config = dict(
    dataset='rendered landscapes of hills, water and sky',
    horizontal_flip=True,
    conditioning='text',
    activation='silu',
    weight_standardization=False,
    orthogonalizer='newton_schulz_5',
    grad_clip=3.0,
    steps=22100,
)
Rows from block 3 of the text encoder, named by matrix and row number. Rows with one number belong to one attention dimension. Each number is 500 + 50 x the weight over the matrix's rms, rounded and kept within 0 to 999. All counts start at 0. Numbers have three digits each.
# q: attention query (text_encoder.blocks.3.attn.q.weight, 128x128), inputs 64-127
# k: attention key (text_encoder.blocks.3.attn.k.weight, 128x128), inputs 64-127
q.1:483488480520528443526501488552494466512513508517488511386473467481515520521461471455531525534490467534551499502464543575524531473529553468507548501493485507559494588497447505504461515498504508
q.2:499416541497453494520475582504499516586557474469466539526497486522520550513437489531473471503593516457562479343541517517514444466506494526531507522520614503507521490483610473513496434543516538
q.3:460548481487531538484540547457457508539527540576464508505509502440486487527545527451529508566499532555515491485485550488540503456539532495536499529494488491497551465485500480480480504510545517
q.4:535502496506522453550511523496462488559522551489463521504508503476498559512488450511528501520513489552536514455526498432499460451514540508497506505470496548548535506495492490475483483523508500
q.5:515455477522476552498454470502492541477499471454518517524520514457523505471508473504479486411486473433487508497501458434528526494515440472494510536483519554472478526495520487563570504501458496
q.6:537481576512525524508541503480485498499434554519488504537487468530502471506516477512476504456497495478505567545498440478457481564503578535493477469522491511532466536502476528482478499489456471
q.7:543537480525454470524533509522515477502506550480490513461474454519509513515511526439489493476480498509497519499546484492484485442450548502473504483540502502514515573519533526555476523500503472
q.8:470537388532440525481497530457517541539526503507509453470496507396491487483582573441518482459561510524554477451493552471564523436482435497502566526471550513445553559550516473599497531503513484
q.9:475435501511475664550580630486507574634518493720632388594541525448478422542637584468493522544561501427504567539426544408492366345489342596458571519409599553488609515462394540539509485523534463
q.10:564454478534493398482527539564528467513517511479515512544520492479500576498449424539482420485531404466519499506540461490464515463498503460481493445490518560505534506498524504526505519503463419
q.11:515530448490454532474526486380473536497504556455493492523485502425492437482530499443532465464541485504515494468503541483534498504511470500511551525515578526452521516567531485623500513480488461
q.12:472518465486484512492498491483501553477486524557515458538486503401492453492562496484479482460544502468520516476521522473520488511533455499520508542503573517473564475542533470543521526501504424
q.13:463484545496503492551482468511477539548465539571520479451491491481499485562553534501479525436466537527470525549518463455540455465473543544503522559540465468489462546439514503472487505484504499
q.14:517497545536479559518440541547458448488495500467489468584522502551517520526485493518487467441541473529519470465520483459497492479508502515440490520516504534526471475509511488484491496502475534
q.15:484495497488545530533541472462495526515504555509538529489491488510524506467550491470514507487448517489481512500541495466515476510483499524516488499504469459499479495481468479536501484497531518
q.16:673510586500493584606440492643500577510543730627397458385479730502432467514487528566494455557429440567337419534629443491518402562480367437497510509424374476646529537676455471634499580438528385
q.17:482496542510493563512527525443500502537424544489470473545480498517500436497521501497499493475488506488479563526549413459430433541461560564477477496553488528528433448540501481528484469506477513
q.18:533514476481503416494492491537521498519488503559546507478490478455497542527553472545492526487488490486511520504514553516500517515485496478495467475490500488435530506462503538418494496504506456
q.19:436442363423357528451551526358509580537593418479695612529513404330553416424655425532432473583562499207445534427359517379573470417329222627402696595401495559519420500506503375586538405477434416
q.20:473501554500507512482483500543516480468459506527537458542506502550499459546515537575421480467514473501446561521514430504436477546440515541487464458574491490521452470500458528433510502474475506
q.21:537498418525454552419484531455504454449519372414534520608485493483526520430488551484462486432530480373566509527490483508479592542503400505500496496464576549401477511524533480546534451451444514
q.22:546532613511493509519503533604508453450478526472489511491502512607488487494446504535475477457433503536428464589525408512450437532445546476469453457555417505560414501447449496465498504495474489
q.23:537487576535473580498581578454489440498509504542508500537522458522508505448534474512501523487526488482511510511546456469468522549495517516490429476483496502493464481469492506504498478476470522
q.24:541473539477483411498498482522527532565458496520494476468486502477522467530497449520459491463541468530499559474475520533486511545497528499521553471505533496527524552553517548496500508485461461
q.25:402457313468479380436528373522539582478541519321609578405460469360501361599566538498399566487496441513416559690385551474543419511372499568512670490468514514512464594454328458554523459454521476
q.26:506564455529494539478531478448495479467491480509551522510501481527514508442564516476515518512462530488484495524513494531483567501476462463473460494468498460414460493507476508499504483491503537
q.27:509455630470517279702311321565476515311564754290314550360482690606531683511347310480467433601349378718289484474628405735467382712565597432546569542448527530524594412625532447508528537435576654
q.28:518495434507482416490483436436549539471513490454532529440480537422496496437513460503503506525499510480470507509499538546513547517519466473512544497440561483461511488560506489543505485477510463
q.29:527499537501507497509482489553489492529470456564498504510535491566509503493531478518498498532469473487474509534483463471449514546480497504481433477499461475508481471509468531422507519514496504
q.30:529468531499495483503537534509499470501446508517520526502498477521498481529474505522463473461513470486489569540512437521427490562496527548485451462566493530521463526500482549477479508471476469
q.31:484606526510508500573538530561488438485457456438408489367525505520489451486438533453542488460441515456519492653441456482506475463469480450444397516571294514606475516435449474468459561478452425
q.32:477539474476497414463527545479553496516519555512516514459485504492479499522529505485469470550486508526468522517501488515489475492484541530512520431511476507542508462520492541483479511494523454
q.33:551519432511454433491506502508549524536465512433495511515503494472487525518486498510474465466505445485474528502531491480487478498444491517476510477532522552454512519508553545546515506517464418
q.34:462550437479528447487438442486483527488526461527481490417509516467490530561477555466534541542497511559510513453423621516559511455528448458550542538439490458513590504517525516489505523522582522
q.35:466478467502493542518503473538493544507505531543504480509541509471518493482540532476503469525468512472530456484527490498544498447529471472495513539499504489476509530471519470535542516498478496
q.36:516518361498487469502514457461527536508484527485519517481514513388464511452537496429524450542509519489500482524471527493519506444480433499554551501496546524435575505546513499554502541522514395
q.37:443529402501490486509469485505523542517507550461471454557487511493489477485561519446484472507508514507479512435550502471526467503458444525502532520467532505482541448564551488516520491504514520
q.38:475511410458496424542524461450535510524503560548508491436500456426480478545601561443536513508472500524532525513487556518531500472495469472484554494495479498505533576544514547544488513510525405
q.39:484500503494510504469514508497517530467506512525527489484523499471523472518538485499475510509505477501473494481500516486503493501486518496505506506527483481441492472485509512505518496493483484
q.40:481614641536567504601490535546489420548521489591480437389525488601504684467425459382556541455464562533659556408576468733437580490690658459554275569624479515439585618496666628345435525560497698
q.41:448478476536485574517489437525497469476515489398520570535508552490504453484523545504452484422374485490495508649495396513552488504503458494496577606442491541517472631401398420611539440450471534
q.42:536496535526485458536506513507498513537493553504472520483486494456506531529514476485495498453484487529481502513536451465501486415511543500485517481520517537472499535462548512540471517493482448
q.43:541542463523487435385396371444486500456570704372484565391439524548529436521493430576435491517426426477366539551519432605510491679537487470525624525472449547497410546555564434548606401473490566
q.44:454451444480477477479430461410476588506541491458485468542458563472489444493440493498525476511546520474485442455470523487562487433533459511549612566453550539430520477541539445578528498508514528
q.45:485524499470523481484542488546498570553466574600479471445498547507499479570530573474498519458438538577495538568518464536538491475552562490528485497523406500452500579418484487474471505507476492
q.46:551425607541497508522534551583482457563457501536514538577515468534513505482504448558462450465481465477518509572520371462442511479498559505442456476574459534551433493480464498457482491506442472
q.47:524525624479468609525411438445519611529549479560429459417509445551492473474433528564522536530526587551379435320489519519542359514559566454593483534592560384423521444482655526510539526551614551
q.48:428481471514507542468548526450505511546461492600533484500483440440505516463579547476512534511495555466562533504493499518481597486550487515508489513479521459492513525524467516497498477487516542
q.49:436516494507525507530441438509494578487524458490498488505503531501524470511470488519515508474511535514456450423502537475570482483506449518556538549508501476460506449493545482506526513511545538
q.50:524480390484521493508579539492468481524505394538537456601523474520502642485593490378554489525574505495699495418528582550479628383592550485522431461567510488380516535490597582374464561564463528
q.51:497502434521480516447508454477512539456521505531513524466521534505510490452527494425514484553469522519480459449508532503508545412498468489512531499524507513431533507505488512519513521517521476
q.52:516545500530490542441536610468479456466517483538532504477515477446485529478491518461540500485557479493533490463467575508494541510506521503511462486491486453491530486484496501513494516511527499
q.53:367545558533530476617330596611505498518475362595574437472484417443522513392386564399585464391611525432430543416397660607474553435446420516483352507429604573447566493673454450590425517460574603
q.54:485443486495505465524474485531474518549521470435481493571461544516529483468434470550513480507505482450542476518477495493499490522553479489497526499423529529513483492521517465495514507502466508
q.55:514508504515492536510539484431491498496468529551502492467513490443485509497594521474510540478493502519464538525497484467504533453491454491516500493478502474442524494518496512549503510485523439
q.56:506448418526493442511509465513502544569496565479454490497520557505495522513508480438580473619504489562534448415474553450499482387518544500498586489463513504539559498547495525497467558550535465
q.57:540508465490487502551633530566551499493461565598536501429565537419489499501648506463541472528448488517490539565523445401492489418399424507415449438548386474531510479510412560491468524495462363
q.58:406506492469523521462539467467506548485462503652584469491481456477503456497596529468506525528474552484466545516505527540524528484516509503534485497488500442452511465477479504480512513529540468
q.59:542499536565492601486523523507512485444506491526567551471522454526523515424525499479461509503469535468473482553503408496460538513452535522457422480525469474517404521467422513493509492480499539
q.60:538517433528488468467432492501478491504538444389463536502498578462493545477413481520523501536532458520500483440446557501529516463504463462532527500436530532482539487490507486505514495498500559
q.61:438507433476502462495496469447494551521510490518510490451507510465496490569560576463494515526471556497495519529481528476540495455496489529507510532504493519483544526513511477492498505507555489
q.62:491510535511534483480533546514490512494476548514492499509484498504529482507488537491459501464488493486526546545546465491457449507488548536480472459543461487540476527466497511525484493488512484
q.63:476551408477503452505519424495524552498482546487485525447489513466472476531531558429499479515484517510495518479508536542502488514471469497501561505528524454494560546570490517494493522499523451
q.64:519509503490496450496435536513509522435519543444526493596523412486509418498563504462498492455463435445545539478498490573451575518574524506551408545500475400436508422547550540477486443498506530
q.65:504486478495454494519425490436553544471525493427416563543571429455491480462535443447598426484437467427578476523538525560455508518564461506522423534479488522470492419540558517519503447484494459
q.66:507584513518461474452469483538557474500554500453542507524529559553498511475556562494498462497487547514459458511502483471496533525450437495506528507516428460475449382445463400538519468494521555
q.67:532473582460502473522570424555509582386460589443555415513383577559526458480517563496317578465567500443405502485392478550455564469420508492560492555534500430469531424518379515498479547468479560
q.68:535532424476460493515578548549504500593355404524605448526493418483511423503407417483517544489474496611503541466557518542481493536549525499507480448473510476461498606521559546481551476508462504
q.69:452487501445546481556459452531483517463441564465548476458458479439510517414502449572505515580453510547395478488551577488446635531461550464480511451504417527507481440558511474449528454560502463
q.70:512594479511536450534495530531472475545489547451538492460502476586518439546538493513507548506456434405449583495433497482486581519528498492472524511564417463573544446510470529435484506502501584
q.71:545443589486482564506585477462471552572493456549441527496486441481512496515467411445516523423510504455609486558487485487510358454486501521471436500504632491507526545511576548465470535428442457
q.72:554395492453443539464438481524497410360491558444350556569479616555524646446432534553543485492497516490440474527480476540535560527457434506493533520376565561471485544571315408548524490479541519
q.73:461506548507418529448584440545581523500510501418442484475431657583539517429432588507407527489475555483407477521455479558507525520527416511503482574483568431517480436472446496588508537492489594
q.74:547479447489458475545510504485501523472494435510501512456492478503474474515462544471524522440490506560499498458503517499505447472503511532513496485538560528489502564467515536472537549497521530
q.75:498473487495573453572453452545438537429502571425453470489466501507488474475580600531409497524495445507498560452473522570504487478580504533490509569550457577480492477528472497530482534541565463
q.76:536480502520445501495446470410523512455532578466374508538541576545501520571524472447581469444543538401572457501480419495513586479454439471512461561406508551461511490483351481553469478509519473
q.77:544540637504513458579470443515517537379478556504510434465489491429518443456578473462392547386556544422508500397443458508482550447421554492538429537512502491480572379465412508531489491491515441
q.78:455490597471546548522489420612394515488440566517516439495455492411512487490522540578420509516546504608456499484509516427449566505447563481466482500525450504490480429547541475442473489512469428
q.79:420497519557507531545476502637415494514497501499514504411472517428492614441492555563488502551467497546456500534578484527482610459497444494484498476467416643472497508425451452510497463544573450
q.80:525544505559502579468488547581538419512530445492551532547524579593516507504493514465508494435455473451520501549502417507489498554473446494470504501493436466502493410495442467500520493466488570
q.81:580484591500458568515573524596474388539404491580426527554544470609510516564388511626582501472360467532603551534537421430433425565478402553373501425484476492658516546467451502478485455475427538
q.82:624494514478485545539447503428510501503603483415438526501542472531483506512476495431631486452452507434535507507556546472475506532525498488486404507505500535483539448502580462433502487473519548
q.83:524468562429544570511599496490507533626426488579540517485461464419512576485386453519567514515439533516430445563633654460444453521462569472435517403547499523490515547579684479443473461511457432
q.84:569470439544497585492415543499547413398623453505492528477534598573463596450503539511559458502463503444448485543563492540512576506516429483538474496391432540479511501404447477491540466486573592
q.85:427438540524506516448370429494459489331618561408393569537503585562506601452645590551518442494492459418463457547467465512565629453509432520521473596450464531532439417510336465486501502490595484
q.86:432487434554485450485360473477470440458560498442369562464589528530500495485602521551608389546484508513535498485526440480549517527574428513460508531402452620551432470499462429576542535524570460
q.87:536520476553489561500421498430574451474599521444459517494550559580496572498514416461628448534467516412498492543531441460479578537486470497503444515429459566543499483486435438499489507492502548
q.88:480617467493495479525478543530489444585489479500530543544556479565513456575482493475601500461436477461446538476483531443505541538517489485439519487508454477549534440538571511452525471494487548
q.89:581377503522512456478480469483531509408607562415411488467503595548493481504582576453467450457568509392563496490445413542528495472459489525504500572465536553454487508530332450593484568508546524
q.90:478488550415529537541556422458450572528401461516502439406441408379505504488496424551460540526515509558470476506509622468468463477443576468504493480497539513519512551519622539443488480490426401
q.91:491465548469495493525547471494480555442473567434492447523424532544530465575577507520372521449581501430493522495437440529499535520441513459528506533498498454480508484513438537425495546494447505
q.92:468473467507524434575499483414509518478510541458429547526482541531496544491545485499480510548492506443475495536513536558532493456550487490506531584538547621510548500450447480509500514535545478
q.93:545520508467461433481492564484503507536451491497486523517539370435515334518500427457555520449429470535543516471516523490470504504564577479501430462531517407519527518548586586419486463477450474
q.94:543485511522486511488504462511560491411605588408435449487487621594508469480650596496405484490585534400495497499435479508513552493462432468492529576490424464501504456433400483525469530514540562
q.95:532416583468553564573529416555442552454535490545491454474432556465493486504482550528398524465585526550458499502475518458515469471450513511520478512495503494496547504500544512446482552488487514
q.96:507554501521477447503482522496592483479544553416528505560510565564494524532586513505476458522505500432438510521500479529471598545541477458559528552567405504480509405437442433543518465543529551
q.97:488389501505510462471501449614447495381461539516486454484457537448498500451423600539407517497557504616505502474441439522504493437464505574495507473481534517442458547549427491577493556518536496
k.1:461449545523511497483483526529507504482534532481496526486514529488499505504581454489472484552553493472524487456471492479503521508498522541509522527515444512498549539522549539477491461538530499
k.2:441465400491513542539541481406494454546453430529520474485516487419507539519484513486515545496514507533476512580511480551491490481510527537477551459505545534492530577468428550505540491515546443
k.3:509462438510475514503502469491536512477547474534513510478526432498501548560548537476538488518483507535534491531504460459498504452495569535472483489546458505493530522475489500489492519512509445
k.4:472432451501488524491444471516519506519499496510490469454485501489500506497502447483530489526501513540526476528454472492502521477534505523507536504505504490512551500480483539477475512497510524
k.5:570493470488499514568502527519472477529493484504475486519458471519478470486460601465553550521507478506508496504526537489481540524541522450457473475521589501500520428585472493531484526478549513
k.6:496507550498498479524498513494487524478441537489530500525485468436501475492503485495508501527508480490482476424465549488484562498519468502531517475518499447493501468472520496491499484494509495
k.7:529451520529498504500414477539500491532485520481540500506522512509508474470496543566522505547539530516498458434452541465501525483478530503480488509502497460515504573543475488491471477502500521
k.8:533509492511549479536480438563487478420516479544514518498535464491483526542512596559511487522523483482539554477512517473482578493516632502490461494603515522477532543444483490450468530539501463
k.9:526504445494520532645404338561403483492527523522390493460506563584492574607480551546497442465561439531666472621560390485561626509534709476487393580689390545530570470346514493531381590439581524
k.10:500447488519534498491500485530479474536504513491505497480492504496499459474469528512508517541498501485535476486532504479477498510556474492471489462442548504477529515547497486498484486506537530
k.11:483497524500544461576499449593489473487463467568550495516508436451497491472479563548544509549509508508496505490503547509492560481515562483502502449565517469479511504496478521429468494513472495
k.12:516499536457498490534487441463500504479472477596502520510498464491489518535464556510506493533505494500555508500552535504483561502523570452499469479536482512500484489474492470491477550497492464
k.13:553531552486494504519522505489509492466519491532496529527505481517474499574481495481501449492519501475476485468504500457493528479539509529526453518515445476487443492476467477491496549496513455
k.14:473483445486516484522531483485503502503467524512477513470484489556511491492480497486533514450475496510473513517524527488491499491503482487496546472485533511520539489469495519483513505492505485
k.15:501489520527496486490473500546497481478501502513502511530505531479487511507492532502504506514498491528517506554476490502501507515490541499508496517580491469523463508500487489508460490445488511
k.16:536658731527458477438339482801433401657652458812414556278467391520533346506446562458413484542485507454556465320535413492501555578632357523441309562456343436565487554467507444570444489445480567
k.17:497517535488516494500491479471519490512479494530539515547495447457491506551534484515518534511446504481457494467494546489481525512519499516542498453558493513514473460452490509451506493501484482
k.18:536492546497515483410437436479470487460520466530486510471510529521503497478451520515456497497537531484557487528524482464509538485476532478517475532458479518512471546431480462499498525493474498
k.19:610396527517605279773641649628360379401235527386482614571494619511498633480278550629524617607490400717571495721724518520479551642571544429390576491599489474646436396641522456612454545455529655
k.20:476547556492486471491528502426476528498529488457483511522486493479507480526547436498467492479494492485504492467487475544535458491503440509552488504455469442525458458497540537506535506498496516
k.21:536481472505562502542540507500495481479440421433535493545470536471490527462414592500480590492501482495455556506528553455470520506473524435482534438545662508532531456563502485525475511482533529
k.22:547546516500448463472516568520500520536530534444514506494508524473505440497493450502522526474470498524448451418502499492526448496494386542546517477393483448512457449558504487520550496503460508
k.23:496503497494525495490501509543475504453491493459543518508495473479512533524508534515491502492484491484499522524476521450466546526481549490490508488533513524498519514440437508440505446503510480
k.24:468509612523533482515503445481514502549518571537498541473499398460486479499531466493501440549523495459543483462450498539520557496565504496485468545509469517457537504452548522493479486519531503
k.25:552520664494420388610586598451524604488507568393498520532567582516490601610622422416573418677429497550560531515648488463532398530511487529534461580536496489513550316670678470499512617516460513
k.26:579486514519541511467484506560491511440459507452506532540507499475483477480444551522479563468526524459492539501508541464459502498454492478506453471545534512498480517507460512531481463489493542
k.27:449599530548418561336635655389537430681455504939402543278513337270441524461544317258493493724516605384565341455547517498436228439540177636537457442128566474467439755774516523577501471485437368
k.28:541534591509519489432481490561473475522443514527507529520486525479493505503439471499478526549524501478530512520518528502454484506532507459475469508492494474490470485515530494521468479481483531
k.29:527468484460420504483500516471489504484512538468487510507516507544519506495493505512473478476480488478542477538517466497505479531488434465495475526464472531493495533452496479536552454502508557
k.30:474504539508513471515487523499472524494498494437520513530520486476520506492558453528465507523496491457488486455497508492501480542525443523513496492471473486492502509525500505454533484515505525
k.31:456492497474435408394433510579506513467552465444621493510516455531563526549536513562451582460501583530408463394501496433495569630479386559529456485463422372556501502414457498435593459503436617
k.32:506499546506507485447507448526501477523537502509484519540525485439483494548545444479491465551512516469549506488482465499513460476491520536510426524490431481501479574504523508481509483530474501
k.33:550514500511533456504460465522485481553486477520528488530520490523499465453470550546520509505480525536520485453546539477504512488489493477484481484468538490495503525532473474473503498513497503
k.34:473448492523450556433464445425520494455533482510457488465523546575508515473530469514475469490527512524520494546462435526531484489478508498485476593486459539540516537450534532530512469513498536
k.35:576535456503506499566509528548505461493514492518502498488511490510504474511464609467546509478497511539526502506544485518486561490517557490480500438525531501491468477541457476524472535486487455
k.36:525456492491540487517452493558505516539486479538511514549547451512512525501462553550501506565478500487578490502559527505481517510516513465508452482502498506468484514534469484460474524525506529
k.37:511498500520530514518480466476504464495469522556465502511505496502483511528497526525538511512504510488494543520533487544485462470479557477487474485572519487532461519493527505499464535501462501
k.38:540471554500480479484449443507483475428467503542524525511520489509513523513518570583492479545537532496535492463507532483491557511482555487500481544521467476540514588424506467478480474505473526
k.39:538542539482494504479531485489491459495521489522504525524502482506491515476510533484512465527463515519563464547510501526496545534481525497498512534496489533508482483500518514494484491492500497
k.40:384424344476468679357448392377510516406458475694626461467461451367503491523555465563345498378670593249438419490429512390452659545358532553525493484496527464435396823401319478554512425512501369
k.41:595566468531540423719559644560449526524465528452521464471500461480450523589499543410542535526511453531467498438558487423484426514515485493474507479593594476521572459728527476589459651472532437
k.42:550491520507522496506480495522513528557489494548528492508492445498486468485479505485569484532508535504488450452522559475483525459538500504479508495498532464451495522534468475498474517503509476
k.43:504489703496530488746482731379391550540388755491462497491502410361478537456536346390615466607502508412491391373610498541444293553534350508473563630423591520557527567842641385723457548489449391
k.44:492532452537535513572550510443529457492486507570449488515477502469460489488473471446552491528476451534490491510485491588492433467537535488481526487539565514511494426513508516529452550498538454
k.45:551550580534479481529517527516535532455570528479529510485536409458465437533534494464547481481547500473478486390491502485490511425495508580509458482578436462450503544495495450529482537508499429
k.46:570503463466468463558530565539492538530499513467529507517512476491487450541492510485518510513507465509502481467525496514472501494545459511492502427457518470479504485529490469545522504501522485
k.47:462561502481487548486477423343503499489562531582497518545496421412503433510488527452417454370489512468424466506436491568488485449576505569533375523456476518432431601423423533582572413509532382
k.48:532515476519509486496459456490520497434474498553518542527522464477480513550539608488517484468532463465534552496466511458484570495491608472511470482614485509507479481430492491524471501485502465
k.49:470522467507476538509532486480516483537518504542440498482496527535470500523468515437513463469442486531494502540482463551505458474485523492476501545504517500504484448534514510552495549487518487
k.50:524385298461496632401485410544526442444455412498538503575444579572515472440465598617513510479531490472534581536397583488480587471356647432482534382538532515424512529424351484390472422471507528
k.51:562496499526495510506494489573505465544505533489487518559534443499495448420520557510551490538454494515543476493460501521488485502505520482476471500511505456445497485539478530563493477514512533
k.52:480481476512496509443459451532496519431491464468532510478522520518512580467524540545482475470489531510548500567492484440508535536437557512510548534522503516540534569439532519485505453499492511
k.53:451508483519491614406703295647501485412567363588603601444486531481498500546454503619261603339548515608446393584503502471528632599536590530469449405455322318544413516283446650387640470576529595
k.54:501485466503521493565547551452537468513489515552482484468487551497494477483419482454506516510473467516447551493539487522486462489544489490491519468472518547504503440467513489537508523502537471
k.55:517470518482484500441461489510489523477489490509522528545528452517487515525513504523528496509504511495551498529484532470466549491527527487517450526542499501489497495436468495464491448487522520
k.56:497412422499494523484447445522524478559545540523427473502544460602527457428546487552518473537463505524521517493479498557513478497480514515495506534483471516464562510456475531433514470539508568
k.57:600530536508493398382396496645463492503538441472488521540534510559551491502497579560521505489491489572633523531541488460517596569536467487500416476501439442470466485433517448488485475468448595
k.58:504504585516487518446470454483509506435526488535480515559503496447470515562517546499485489493539515441513487524513496489510491470495556502514401536632444500504414534453491489568485509499484502
k.59:538546499476496457519478574590462512490467534414556531577528487497500490523527559500490507511508466463503512499492514447472513532492532472512477468516495464504486481568468489525527468468500501
k.60:465461415540521526507525521502518478528528465476450465451499511554509502442490435461509505498501484541490531556489450527521437499509480518471525525440542520506566461527503556489493506518537499
k.61:529515474481468513521470479504499519467475478513500501519515477501504545574498520508515492527505530551518486501489492482498488474448531492465477539545484440489519535522491481517505533505505482
k.62:504500529527504475507446503487534502542502497533549503519535484457488503508538528512525492513488506518490472430512524467495496495483499520513520475512457447503455506489499484484486509504506476
k.63:515484552500481458508445457498497516467478497532496497515553524480525497481509517545494489538525529481550512471528513537518499501471507486520478520518437471538480564487554487491504502498454533
k.64:514547497509453527364562413508446518592470586410357524539493461511546418461494537487544455564483527617502466493520455522512561550532517490474525455448545583452497435520487511475492530513491521
k.65:552601498480499494436523473470485506567476584456431452452493506509509445505516536435543463531506520584545454492507509541489449574491559506535513482518473502465478476580445464507472523500529487
k.66:437426504495529456525496605517492483506453428552548470532484507503502547555485511488427555469501519468469519465464521461539466482453421523517528537553505460542520528485480518512523486469454499
k.67:525410570514481554478486594520450468483514554491459553550571444437489467475488495453532480523501524476470492483505462463491515463472311594413435512387555528496437466476473476470505481507486546
k.68:456515437492449487467490419517528533530516474433459444569490554523476447471481544537510464506487541514497490519529432467508546467528550434535459531433567576466565448449583474469459555518531529
k.69:518494568505507516478404519600490496523548411481559465578485553482489497569525621548432449501500474513614495507492480539540444403461387528488476549475397500448499450461584465453467518485512555
k.70:431516552543538533492545486525486536524538536442494544534551458405541531431520512525466489487454430528546614412512503556505577443562563528474498454487481573465452379388524515554532407529534506
k.71:579588509489473508520549438461514498447501598474437499441544405551482496484501421430565483540571506546478453551543502477456474551529652523566483461564522536479542492557382502475498547529485482
k.72:616474433497520447560361594392444531496559417700542398494504424468472454581451425396534477395535527439478415495446559477467370442403373614482370577469480434457504531629457425502510509457501503
k.73:607433496508464583453516540377494515426508420590489559530545423469490484469420432458493505430507561518494467531492480453454404501411462496503496484557594495435433494520390419585581449472462515
k.74:468544485501539453547441521490520433545539538426438453500484551515490495509525524496443531442539522430457528474512538432490476542555517438531551540474461522532616511470490510542461488515510438
k.75:485468577492495536396429552530486513517540535492476512572517489467519420437520556476500483554436546489513529435533519522461543504541355526472443503440520502530439556516490472521496432526457529
k.76:528512417488498406514508494470526509541418513618537447501505469465513509519517452469543531570515524459415463494475523506476434558448393529473496506466533463549482597565390547492492488473491490
k.77:508457477500500548587496559631497443627463569521470466573490589485511502564545506480528536554499527504437457444571536471503474535462392553463445488382549446543501467628440520468512542502497587
k.78:554432580474494587439510465622506500458516410483598542571488532526508466566462540583504502580494501487556470570456486574520463449446449526464443474495487482425489556547538505396488493483437536
k.79:496444574487504518388381528595511519557495417520564528536469552474491475522484549597446496453512486495421486437447547488498410468400345473476490484443490456511468603504555515476494450469452446
k.80:503489440536540461613544592470485545535525477574459463452480414480501520575475374472478488423491486481548510463450534484515447430487503553515445480573480558514545455496456503493525525497523461
k.81:538488507515600544521449442491471548439471469571506401582439338532500451499397484489505512378450470483461526480400571566459469436516702467545428450614518468374486540633502535514535468538456425
k.82:490652531532513404454528433483510511542526566461422508458514434520536442492585516446464526459553507532520577469497530519472512529489633481548532437549419564491574392476461540511509508534540452
k.83:561620605497478528483489410548512514384566418421527522503522485566472450568556610481439450494510512573600576529443467509505455451467615534539485501567460508379545416486552453469472593484541521
k.84:479523449544530406543441573456476553562477505612475480415457495460496496550499428492436519343544457464442497419473551488528418509407413493500544519538419524589567495450507537553522520474528449
k.85:553545571502535515472496594477425515506453585614519537454474393492535436528451432483443480467521481475420497410425568550485400532475356581430510487495459413557392585581429547529520443473422497
k.86:492495471519557462497459547444504525562441439640641427545476540484494509509481428517469543507462487451495473467474570563479440495490401517471468533536458435594432609539495510544497416507467552
k.87:457552475593562367520503550450498490569473519603522510472507451411500569502596448492404525370573444442454553451491545547495447489452487536502510490528383498565507439436490561544485489458554484
k.88:457582489514542517562557448506512540486533478490511491486492508473532532505497482508471460525481439544573563467509537557511501445563630509506491478564445568433512396446557474531515483543530471
k.89:506420474498519426534434662416492479561517570597480472535521459445488503476578444406522548451486584364409497460527548416473461549499308575474423537415549445607496598579401483549489502488506482
k.90:574526587479458582431526400581539486395498484447555553515524503575482471490511608525556468592504497555547477603505439560477514504485571472512512470502494495414449507518546514441494526503486530
k.91:545425532507483463463508527568510494484497535572520557583552449475489482510530528509524484515488503476519503544496444459463529486510430555456472491428573529517453528496453517440516482522504493
k.92:480504556499489418452385544526524463491481522555467504518545461484491488483614592474460503495514535472519521431593495471473548530536421504508502519443505460577465554454495485580483454526528466
k.93:543547435444419502434584314497501551530499519367433486498483488558527502474476585511599491611476509596566469553533436488478581530588667418551549465493536600374535453547491524456508533535526484
k.94:557367514479490392547511637427498507477480450671551515499531436439494502484533464492558558511466545444489502479514524478463514473511376575480511520517567485556446609505403513539575459511470472
k.95:552485579511515529526474513579492465471517524534566524497520475544488442537452437502462508498585508421487482526531503526478460475462449514494449496528454514526554518524489536444505510524437496
k.96:399449567512495403447463569544492467519434487569492550547510501415520520482559576528428532482483521490454541389521496534516579505451358518444538496419498457584459465399554495546505434476509513
k.97:512377487490505569477405615498453479550546461473495477572472560493467465528420436486523482452505548394415437529456509402497434479470317516498412530403531446507522615606474457460468511477435491